Weights of a small image classifier: depths [3, 3, 3, 3], 203450 training examples.
Rows from block 2 of a small image classifier, named by matrix and row number. Rows with one number belong to one neuron. Each number is 200 + 20 x the weight over its row's rms, rounded and kept within 0 to 999. All counts start at 0.
After each neuron's rows are labels from the 100 images, of 14848, where the neuron reaches its highest value: "responds to" is what is common among them; "peak on" is the class under the peak. Only what is clearly more common there than usual is listed. The data: cartoon faces. In brackets: how many of the 100.
# fc1: MLP up (model.blocks.2.mlp.fc1.weight, 192x48), inputs 0-47
# fc2: MLP down (model.blocks.2.mlp.fc2.weight, 48x192, transposed), outputs 0-47

fc1.86,218,208,213,197,212,195,198,202,187,217,204,234,203,165,204,206,219,194,216,234,213,193,170,219,221,235,155,208,205,220,191,218,200,207,192,205,198,233,190,166,218,187,178,202,236,239,236,213
fc2.86,197,193,204,193,192,197,193,199,194,200,194,219,200,197,194,194,196,188,199,309,201,201,198,197,194,215,196,193,193,200,197,194,197,204,203,195,273,210,197,190,201,197,191,186,203,201,200,195
responds to: purple face (43); green face (40)
peak on: skin (82)

fc1.117,183,180,195,202,205,192,230,228,196,209,181,157,208,197,208,186,207,213,193,173,195,205,207,203,223,162,182,221,178,154,206,217,176,186,177,224,199,164,186,220,211,219,197,204,174,155,211,216
fc2.117,182,212,184,202,174,221,182,215,203,189,206,145,172,212,188,197,217,198,218,193,194,179,222,201,212,168,211,207,215,228,186,167,204,181,216,208,199,217,194,232,209,183,184,208,138,176,195,188
responds to: green face (95)
peak on: skin (98)

fc1.182,181,177,218,205,214,217,210,194,216,187,205,195,195,183,169,202,226,192,171,191,198,181,174,229,172,190,219,208,204,172,208,211,182,220,208,228,200,165,127,208,167,191,193,214,193,198,188,199
fc2.182,216,177,191,206,200,215,207,227,224,169,200,176,198,221,193,222,220,181,204,144,200,208,182,216,174,199,191,228,246,187,192,219,196,225,212,214,177,189,178,237,175,191,194,232,192,196,197,189
responds to: pink face (100); sunglasses (30)
peak on: skin (81)

fc1.40,215,207,189,194,181,196,192,193,209,222,193,211,217,233,233,201,165,209,181,192,200,250,217,168,200,203,205,190,201,190,214,218,195,180,202,176,204,186,201,193,153,268,193,195,198,208,222,197
fc2.40,207,221,186,224,179,189,181,197,194,215,207,200,211,228,231,204,168,206,181,152,205,218,237,187,199,185,191,204,205,197,236,211,196,185,200,179,173,184,214,221,151,218,207,201,175,163,215,193
responds to: purple face (99)
peak on: skin (96)

fc1.132,212,222,177,217,206,192,241,190,188,224,224,207,232,172,198,217,206,196,196,168,173,195,227,204,196,189,189,208,167,186,178,206,220,186,227,195,159,162,195,184,192,236,186,193,200,224,214,177
fc2.132,187,199,206,231,205,203,177,222,188,185,194,222,215,181,183,208,217,173,191,254,199,187,190,208,181,220,217,182,171,205,194,202,185,198,185,228,275,224,206,194,202,192,185,206,212,196,203,179
responds to: green face (50)
peak on: skin (67); eye (27)

fc1.112,184,195,175,197,227,178,227,192,182,204,170,152,199,193,171,196,207,246,216,173,177,193,203,215,211,161,173,192,190,176,195,225,186,186,175,222,191,173,188,223,212,197,192,210,187,175,204,206
fc2.112,174,224,200,186,221,181,198,192,179,229,190,178,186,183,181,212,182,234,198,163,177,197,220,187,214,187,182,229,171,201,180,190,194,208,178,218,182,246,207,167,205,204,163,204,188,226,221,194
responds to: blue face (80)
peak on: skin (70)

fc1.65,221,223,215,207,211,221,212,189,189,228,228,182,213,196,196,191,196,235,201,178,188,183,213,192,193,180,169,187,198,172,228,244,175,169,191,222,186,199,219,166,213,251,216,200,213,218,192,202
fc2.65,166,214,178,196,188,181,205,223,181,172,191,218,224,180,186,179,203,187,204,189,174,203,260,207,195,174,185,193,193,180,172,166,235,220,227,213,192,198,209,210,179,225,182,190,181,186,217,204
responds to: purple face (42); green face (38); yellow hair (32)
peak on: skin (76)

fc1.150,146,201,199,190,220,224,203,217,193,193,211,197,167,194,159,210,230,192,196,185,202,148,183,237,168,185,203,219,208,184,225,203,171,201,219,217,193,189,167,206,202,195,186,206,214,213,194,185
fc2.150,209,207,177,208,197,205,197,202,201,169,229,169,202,217,211,223,204,197,185,129,187,220,212,190,203,200,189,225,237,190,192,221,211,211,211,192,166,208,167,236,176,214,198,221,182,200,205,218
responds to: pink face (100)
peak on: skin (76)

fc1.11,191,229,220,215,172,222,170,238,184,223,211,198,164,178,217,190,190,151,165,183,211,204,208,200,207,213,206,213,201,211,216,203,217,197,207,174,214,224,146,182,197,197,217,209,203,207,189,179
fc2.11,196,179,176,215,216,197,207,179,195,199,197,177,222,205,191,221,193,236,195,218,156,188,224,204,191,154,218,187,218,224,197,178,194,202,187,215,197,232,210,228,175,188,192,196,186,161,230,163
responds to: blue face (75)
peak on: skin (72)

fc1.4,222,191,194,218,179,208,210,222,179,196,205,217,200,177,200,199,234,217,203,232,203,206,210,186,220,196,163,198,202,151,231,243,219,237,184,196,191,217,197,192,202,207,205,167,241,213,214,216
fc2.4,201,200,202,174,189,194,166,190,223,208,221,210,190,214,208,183,188,182,200,247,203,204,191,203,192,241,182,182,181,235,192,192,202,186,201,189,281,214,201,173,202,200,179,199,203,209,199,211
responds to: green face (46); teal face (32); orange hair (27)
peak on: skin (80)

fc1.42,201,217,180,206,201,210,196,204,184,215,199,201,199,180,188,201,188,209,215,221,203,188,160,210,206,212,167,229,166,202,224,233,167,205,190,207,219,228,189,179,226,203,208,177,233,256,235,204
fc2.42,210,208,201,182,197,192,194,191,199,192,202,219,200,195,200,198,195,204,189,294,191,210,188,195,190,216,203,177,191,205,194,196,220,199,184,198,271,223,194,174,198,196,191,206,221,212,198,196
responds to: green face (76)
peak on: skin (81)

fc1.111,208,210,212,196,202,191,191,222,191,208,206,226,203,168,196,204,212,200,218,236,211,201,174,215,216,222,156,239,181,204,204,232,207,215,186,206,199,235,191,170,221,199,211,200,243,226,245,206
fc2.111,200,201,212,187,191,195,189,186,199,198,199,220,197,195,200,198,198,194,199,305,202,199,194,195,191,222,194,181,191,208,191,194,199,199,197,195,269,213,197,183,201,194,190,192,209,210,195,194
responds to: green face (68)
peak on: skin (72)

fc1.14,198,239,169,200,184,205,206,221,196,242,186,201,224,169,188,175,202,236,192,180,202,185,186,192,214,174,182,216,192,168,215,234,196,204,191,206,197,191,169,200,223,237,230,196,212,210,228,220
fc2.14,195,182,205,220,235,197,190,197,182,184,190,200,196,189,191,206,199,216,190,272,177,199,201,207,214,204,234,176,197,204,204,190,199,204,178,198,275,220,197,190,228,209,213,219,207,200,205,199
responds to: blue face (69)
peak on: skin (76)

fc1.145,208,201,228,166,171,199,181,199,198,224,191,213,198,171,215,196,206,173,211,218,224,198,175,205,222,221,158,213,190,224,186,222,185,209,206,195,194,244,196,177,226,194,185,203,238,237,224,210
fc2.145,197,190,198,205,210,206,205,197,193,193,200,214,201,192,188,205,192,203,195,315,186,202,201,200,200,191,204,194,204,200,195,194,200,201,198,197,263,214,193,192,200,196,187,194,199,198,202,191
responds to: purple face (63)
peak on: skin (88)

fc1.127,214,208,206,198,192,189,193,204,186,205,197,216,206,165,204,210,212,202,223,227,213,202,178,211,219,222,146,218,192,208,200,231,205,212,185,206,200,237,190,160,225,195,195,199,245,235,244,203
fc2.127,193,195,206,193,200,197,197,196,197,197,199,218,196,198,201,196,196,193,193,311,195,200,194,197,194,211,194,191,192,204,198,192,195,201,202,198,271,212,198,186,201,198,191,198,207,208,195,193
responds to: purple face (40)
peak on: skin (81)

fc1.97,180,184,175,210,203,196,229,234,200,229,184,151,193,196,184,175,228,203,214,168,194,208,204,201,214,178,196,215,182,188,216,233,159,192,173,215,190,173,190,205,225,224,209,221,177,189,224,205
fc2.97,186,198,197,202,197,197,204,222,196,234,194,199,212,185,200,176,197,189,181,282,238,177,190,168,234,219,205,212,182,207,189,172,204,200,189,186,193,222,194,196,224,175,212,197,187,188,222,199
responds to: green face (64)
peak on: skin (93)

fc1.15,203,205,208,197,235,166,229,228,200,224,171,186,208,202,187,202,193,227,194,189,190,215,217,188,197,190,187,209,199,185,218,225,151,179,200,235,161,196,198,221,228,235,178,222,199,176,217,203
fc2.15,162,199,211,195,175,210,160,210,185,213,235,209,197,172,197,188,207,172,197,199,214,177,217,213,223,213,187,219,192,189,201,189,237,191,199,200,252,164,207,202,204,197,181,199,179,209,207,251
responds to: green face (63)
peak on: skin (81)

fc1.78,218,199,217,216,189,197,180,211,192,211,189,215,213,173,209,211,199,179,211,231,201,195,164,227,236,221,169,214,183,212,202,215,191,201,213,200,202,246,190,175,239,197,191,196,234,243,235,206
fc2.78,197,197,201,184,198,199,192,191,192,191,209,216,196,195,202,192,198,202,195,298,192,202,203,198,196,208,188,182,194,208,193,196,205,204,193,192,281,211,194,188,197,194,180,206,208,208,199,193
responds to: purple face (88)
peak on: skin (91)

fc1.151,194,194,209,225,201,224,198,201,190,232,188,177,241,157,221,164,218,212,193,190,206,185,215,184,238,181,204,173,210,203,178,186,201,195,182,186,198,205,193,226,208,194,220,197,172,151,231,215
fc2.151,198,182,167,212,202,224,186,201,211,197,220,157,207,189,187,199,209,200,208,183,196,182,214,203,199,181,210,178,244,213,180,173,209,200,198,172,220,223,214,241,194,164,182,210,166,151,198,192
responds to: grey face (100)
peak on: skin (82)

fc1.180,211,237,187,203,246,180,187,192,202,176,194,200,201,164,199,190,208,206,151,186,214,212,164,199,183,207,183,179,174,202,220,224,200,216,166,208,206,177,184,170,186,213,178,175,192,231,206,207
fc2.180,215,213,217,219,158,205,220,197,188,202,193,178,180,201,187,243,203,235,198,234,191,188,212,187,179,170,216,209,206,176,215,227,188,208,197,189,225,243,182,207,193,204,201,200,208,184,231,153
responds to: pink face (97); beard (48); sunglasses (29)
peak on: skin (70)

fc1.134,176,204,209,215,189,212,160,259,160,197,246,214,206,195,211,204,195,195,199,207,215,200,164,221,207,223,225,217,189,186,206,199,209,204,217,178,209,224,191,217,216,225,231,217,221,199,220,209
fc2.134,218,179,186,183,182,190,189,173,225,225,196,183,210,196,196,211,207,202,218,257,192,206,206,191,189,201,200,157,213,209,175,204,198,207,188,191,267,211,198,194,202,179,159,181,214,185,202,181
responds to: blue face (58)
peak on: skin (78)

fc1.41,198,176,195,209,188,218,232,181,186,221,182,198,240,207,207,191,185,209,177,190,196,230,190,186,192,194,211,186,195,180,230,215,180,202,222,211,199,173,218,193,165,260,209,204,187,184,248,192
fc2.41,198,193,184,219,195,191,187,185,183,223,192,202,236,225,208,188,174,210,182,159,211,205,220,204,178,173,165,212,183,205,226,208,175,196,183,201,175,177,239,211,147,215,205,204,202,168,218,199
responds to: purple face (100)
peak on: skin (86)

fc1.155,202,192,198,184,208,184,223,203,231,230,162,173,182,178,190,206,204,207,240,178,181,192,217,196,224,171,170,207,193,173,212,197,176,188,183,223,194,176,211,215,224,203,171,239,198,180,206,230
fc2.155,187,207,182,179,201,201,216,202,183,179,229,186,219,203,214,175,193,192,190,249,196,204,210,188,194,212,193,185,192,197,188,175,211,210,201,202,264,171,207,234,191,206,163,186,189,154,179,210
responds to: blue face (47); teal face (32)
peak on: skin (76)

fc1.114,166,211,222,189,196,236,187,198,173,247,190,183,217,168,229,170,220,191,179,195,199,185,193,173,227,188,215,194,212,195,188,174,193,195,195,188,195,184,199,221,209,190,199,233,175,153,214,216
fc2.114,188,180,171,202,194,235,182,205,205,214,216,172,217,186,210,187,212,181,198,179,213,196,223,183,215,185,221,178,240,209,175,187,200,209,206,174,200,183,213,241,180,170,168,199,162,160,205,198
responds to: grey face (99); sunglasses (34)
peak on: skin (84)

fc1.7,189,221,177,225,214,217,238,191,189,251,211,183,218,173,214,171,189,233,181,182,198,224,221,181,199,180,178,215,189,177,215,216,188,207,177,210,186,176,182,201,216,223,230,232,199,203,212,196
fc2.7,172,179,205,166,191,173,193,222,194,181,172,220,199,200,192,202,200,214,216,212,212,186,216,225,225,187,229,197,197,212,180,206,202,182,178,210,250,242,185,218,223,196,227,183,200,210,207,248
responds to: green face (82)
peak on: skin (92)

fc1.100,234,199,219,203,173,207,189,181,193,202,203,190,205,173,169,211,209,200,180,189,192,213,183,224,203,194,187,189,201,213,193,217,180,232,153,226,214,211,213,152,209,192,153,206,221,219,232,176
fc2.100,190,228,219,220,211,180,234,211,195,198,205,218,191,221,215,218,180,212,196,247,196,197,218,209,201,183,201,240,208,186,235,210,167,169,239,211,224,193,186,229,183,227,212,182,189,210,192,221
responds to: green face (71)
peak on: skin (72)

fc1.82,167,203,216,197,206,221,197,204,170,242,203,184,231,160,218,186,221,190,186,199,197,196,195,172,231,191,224,190,216,201,184,164,206,184,198,186,195,191,202,233,212,183,206,231,185,151,219,214
fc2.82,187,177,174,195,190,233,184,200,213,210,211,169,213,183,203,184,213,181,211,180,220,194,215,188,211,192,215,178,238,209,173,185,200,216,205,178,214,189,207,241,186,163,159,198,160,163,204,196
responds to: grey face (100); sunglasses (35)
peak on: skin (90)

fc1.23,223,187,227,207,194,185,170,207,187,202,170,217,210,173,211,223,206,181,213,214,219,196,174,214,223,238,177,193,200,215,191,214,210,220,196,183,204,233,197,179,226,174,188,193,239,233,246,200
fc2.23,185,190,198,186,214,204,207,191,193,199,208,206,194,197,195,198,201,200,200,294,189,199,205,209,193,188,194,191,197,199,203,187,184,202,199,203,287,199,194,198,197,200,176,200,198,192,195,204
responds to: pink face (51)
peak on: skin (85)

fc1.160,222,211,214,189,206,193,202,206,185,215,201,237,200,163,198,205,229,201,208,237,218,194,178,218,219,233,154,212,204,207,193,220,197,208,186,206,197,231,192,168,216,188,184,201,238,234,240,210
fc2.160,193,198,207,189,193,197,188,199,197,200,197,219,197,196,196,195,196,188,198,307,205,199,196,198,191,220,196,192,191,206,199,195,196,205,202,194,272,214,198,187,199,196,190,187,206,204,199,195
responds to: green face (62)
peak on: skin (76)

fc1.128,191,193,189,191,194,218,211,224,194,216,205,190,210,165,211,209,180,214,164,190,178,224,203,159,225,181,190,208,181,183,206,213,193,210,178,231,206,183,168,195,206,247,177,181,174,181,244,204
fc2.128,190,186,211,189,204,185,216,197,173,196,217,171,207,184,185,223,207,229,200,222,166,191,200,196,221,192,194,205,166,187,206,228,160,212,188,219,243,236,180,189,229,227,173,207,226,217,226,197
responds to: blue face (64)
peak on: skin (60)

fc1.156,187,175,203,198,199,148,188,200,192,194,178,175,200,210,145,201,198,228,217,192,188,163,207,204,223,185,189,217,190,188,184,185,206,201,159,249,201,195,232,215,205,180,201,194,207,179,187,198
fc2.156,201,182,172,188,219,193,203,171,197,197,189,180,215,215,172,173,215,221,201,164,215,172,186,222,163,182,187,180,209,219,197,167,191,197,192,231,163,193,249,219,191,180,199,204,200,177,183,208
responds to: blue face (100)
peak on: skin (88)

fc1.43,192,197,182,212,224,194,229,237,212,227,176,151,213,179,209,189,222,183,168,174,167,191,197,215,188,174,181,186,178,181,197,186,189,189,190,217,181,166,190,175,183,206,167,197,181,210,215,200
fc2.43,198,197,200,188,215,162,192,160,218,190,195,192,191,227,174,186,198,238,214,172,227,200,178,236,180,208,187,215,209,234,204,186,180,169,165,224,209,238,220,224,196,196,208,193,212,201,189,212
responds to: pink face (100)
peak on: skin (80)

fc1.71,185,216,192,203,190,252,191,203,187,219,208,193,207,209,201,198,171,210,170,204,204,195,208,170,214,181,215,237,188,182,181,235,221,217,204,206,194,184,222,194,203,214,268,219,194,200,194,167
fc2.71,218,179,176,206,181,146,185,195,204,188,191,154,212,222,196,228,213,216,212,177,174,192,231,217,214,189,218,177,223,208,218,200,182,183,192,190,197,237,220,213,198,190,179,191,191,167,225,186
responds to: purple face (89)
peak on: skin (88)

fc1.8,164,201,212,204,203,225,194,201,173,258,194,180,223,166,216,176,217,195,190,193,192,180,198,177,232,186,212,193,215,196,185,176,195,191,193,189,199,186,200,231,219,186,203,220,183,145,213,212
fc2.8,187,184,175,204,193,241,188,211,209,210,213,171,212,182,208,185,210,178,204,175,217,196,219,181,211,188,219,181,239,208,173,183,206,217,207,171,204,188,206,242,182,164,179,209,160,162,200,201
responds to: grey face (99); sunglasses (30)
peak on: skin (87)

fc1.74,202,217,200,194,197,184,196,197,189,206,191,205,204,163,198,206,209,211,218,223,200,190,179,216,214,206,142,229,180,208,205,232,208,202,173,216,198,221,190,158,220,197,196,191,245,237,243,206
fc2.74,197,205,209,195,203,195,195,196,196,192,202,219,195,196,196,199,193,197,190,309,192,201,191,197,195,220,198,193,188,197,198,198,197,200,199,200,265,214,196,178,203,204,191,192,211,216,194,186
responds to: green face (70)
peak on: skin (79)

fc1.9,167,215,198,181,205,202,244,214,177,225,177,166,230,190,207,181,193,211,188,171,189,210,194,211,210,171,174,192,173,177,202,219,185,178,207,217,185,187,196,215,211,251,214,195,213,167,208,219
fc2.9,210,208,221,195,200,182,196,208,191,187,236,177,184,218,226,247,198,187,224,217,175,201,240,182,225,208,252,170,189,187,200,190,207,162,214,176,216,220,201,209,214,212,214,206,189,187,219,188
responds to: green face (88)
peak on: skin (94)

fc1.45,188,164,228,188,167,155,180,205,204,211,200,183,205,210,194,185,211,219,216,182,206,162,206,195,231,190,181,226,179,185,174,223,213,191,149,223,200,183,220,215,212,181,207,183,213,188,179,204
fc2.45,199,205,175,237,210,207,215,195,188,218,178,172,220,206,180,185,208,228,193,177,196,174,207,209,169,162,186,194,196,206,229,176,187,196,192,231,152,201,248,207,184,203,191,182,203,170,189,198
responds to: blue face (100)
peak on: skin (94)

fc1.99,217,209,174,195,199,204,225,196,195,229,180,197,219,228,226,216,162,211,192,196,191,244,224,176,179,198,206,193,209,187,232,218,191,184,214,184,197,186,196,197,162,253,186,193,203,212,228,175
fc2.99,191,213,189,215,198,195,193,196,197,207,217,206,209,225,217,195,173,204,188,134,223,211,245,195,195,188,190,210,209,198,214,195,205,190,204,181,171,185,226,232,154,209,221,207,172,159,199,209
responds to: purple face (99)
peak on: skin (95)

fc1.168,166,203,212,172,190,213,185,201,190,251,201,199,226,157,232,182,199,189,191,206,206,204,201,168,217,206,215,195,219,194,178,178,192,202,207,185,197,211,190,225,204,186,215,235,202,156,240,221
fc2.168,201,192,174,202,198,232,181,182,192,204,224,160,197,180,191,193,208,199,228,183,214,180,226,192,218,185,214,167,228,219,184,181,211,201,200,176,216,182,212,235,208,167,172,170,164,167,190,193
responds to: grey face (95)
peak on: skin (88)

fc1.158,193,204,228,257,195,221,183,196,177,222,205,199,225,181,213,172,205,192,162,172,176,186,213,173,237,187,205,176,192,208,216,203,220,174,187,185,191,207,189,206,204,191,245,196,183,184,216,193
fc2.158,188,157,168,213,165,203,186,207,211,207,188,162,216,195,197,171,244,211,217,200,215,195,171,238,207,209,181,189,219,199,198,202,175,200,185,197,219,187,209,214,186,194,168,230,188,186,199,161
responds to: grey face (97)
peak on: skin (82)

fc1.133,202,213,195,202,221,165,207,215,188,218,210,175,194,152,166,204,239,218,217,180,196,174,203,190,251,182,207,178,207,183,177,190,196,229,182,212,208,213,177,217,231,177,208,192,190,192,221,204
fc2.133,204,195,208,218,246,218,194,218,162,178,226,176,180,171,160,210,221,213,190,216,159,199,176,217,214,194,209,205,209,182,193,217,193,228,196,216,230,219,181,189,209,205,206,238,210,229,195,203
responds to: purple face (94)
peak on: skin (90)

fc1.63,225,211,209,192,193,192,190,215,188,211,208,233,194,166,199,203,224,207,211,237,215,206,174,222,221,235,158,216,198,197,198,230,206,210,181,203,203,237,190,169,217,194,195,193,239,226,239,208
fc2.63,198,198,213,191,192,193,187,190,200,200,194,218,197,196,201,197,199,193,201,305,205,197,196,196,193,222,193,190,192,209,196,193,198,201,199,192,273,214,198,186,196,192,192,190,206,208,197,190
responds to: purple face (55)
peak on: skin (85)

fc1.142,197,202,195,232,194,178,215,217,194,228,190,184,191,198,196,179,196,173,220,192,202,194,191,186,206,207,194,197,153,174,193,190,182,194,223,219,216,206,161,223,215,231,215,235,199,172,259,217
fc2.142,228,198,176,181,202,197,171,146,186,217,201,177,207,185,189,209,205,225,213,224,210,196,206,193,198,193,178,159,192,216,208,191,215,201,198,193,265,193,202,187,201,197,153,190,201,208,175,194
responds to: blue face (82)
peak on: skin (88)

fc1.66,219,205,209,188,195,193,195,211,185,210,216,229,201,165,206,205,217,204,211,233,216,199,176,207,221,230,154,220,191,209,196,227,207,205,175,209,202,232,188,164,217,196,184,203,240,236,238,219
fc2.66,197,198,205,191,193,194,188,194,197,198,192,219,197,198,193,197,195,190,199,310,202,199,196,198,191,218,202,190,194,202,198,194,199,204,202,193,270,207,197,188,199,194,193,187,203,206,198,192
responds to: purple face (49)
peak on: skin (73)

fc1.115,207,246,230,235,168,188,171,197,163,210,227,216,208,152,210,190,211,180,195,205,194,205,165,233,230,208,224,201,219,184,193,200,211,221,218,187,206,197,199,219,188,183,207,204,199,183,181,191
fc2.115,179,163,196,154,177,207,190,206,214,213,178,184,217,187,201,184,201,183,205,249,205,189,189,201,199,209,212,175,206,216,191,186,184,198,179,188,259,203,199,212,213,183,165,209,208,171,234,203
responds to: grey face (63)
peak on: skin (79)

fc1.69,207,219,206,191,192,182,194,211,186,208,199,208,205,165,197,202,209,215,214,225,201,188,168,209,211,207,149,227,174,201,209,237,208,200,170,216,196,223,188,165,224,205,201,201,241,231,247,208
fc2.69,200,203,212,194,198,192,188,189,195,195,197,219,198,196,197,201,194,195,196,308,194,201,193,196,193,226,200,190,190,203,198,197,199,202,197,198,264,215,197,180,204,198,193,191,212,216,196,189
responds to: green face (58)
peak on: skin (81)

fc1.58,213,209,214,177,201,183,191,191,185,219,215,223,210,170,208,191,208,203,212,227,220,193,176,206,217,228,148,209,176,225,190,210,211,203,189,198,196,237,187,169,217,200,184,207,237,244,232,220
fc2.58,201,194,206,203,194,202,190,197,191,197,189,219,198,193,189,210,195,198,196,310,193,202,197,197,197,207,204,195,199,197,199,198,196,207,197,197,270,205,196,185,204,195,187,187,204,204,199,188
responds to: purple face (63)
peak on: skin (83)

fc1.131,195,178,207,194,213,136,197,183,193,193,180,180,214,207,154,207,215,227,217,193,189,165,206,196,205,190,182,206,191,183,179,188,209,194,167,252,199,196,226,222,184,185,191,196,217,177,194,198
fc2.131,192,182,177,208,207,199,207,195,200,205,203,165,223,210,181,177,224,217,206,162,201,163,188,217,172,186,209,184,215,218,197,164,188,198,196,216,147,196,246,222,189,177,207,223,202,178,184,208
responds to: blue face (100)
peak on: skin (87)

fc1.55,188,189,226,185,207,175,195,199,162,215,184,184,225,216,175,181,202,243,180,186,187,182,200,188,211,193,188,203,166,188,233,201,192,172,168,183,195,152,196,226,203,241,201,218,185,197,202,206
fc2.55,184,201,177,203,218,206,227,188,185,175,195,167,208,191,168,203,197,219,223,219,158,178,203,202,192,159,191,209,194,177,171,184,186,221,192,240,215,247,208,208,224,193,176,175,194,200,216,198
responds to: blue face (55); purple face (45); yellow hair (42)
peak on: skin (55)

fc1.183,196,145,201,179,186,166,193,188,196,228,191,192,213,213,184,193,220,226,204,190,202,167,199,199,221,201,171,211,202,193,179,181,201,197,172,235,194,183,252,197,165,194,185,219,224,205,199,224
fc2.183,195,188,178,196,211,178,214,182,197,202,181,200,220,222,182,173,196,215,191,165,209,190,198,214,156,188,163,203,185,194,213,185,172,197,192,233,166,179,258,209,176,207,208,204,207,171,200,224
responds to: blue face (100); glasses (37)
peak on: skin (84)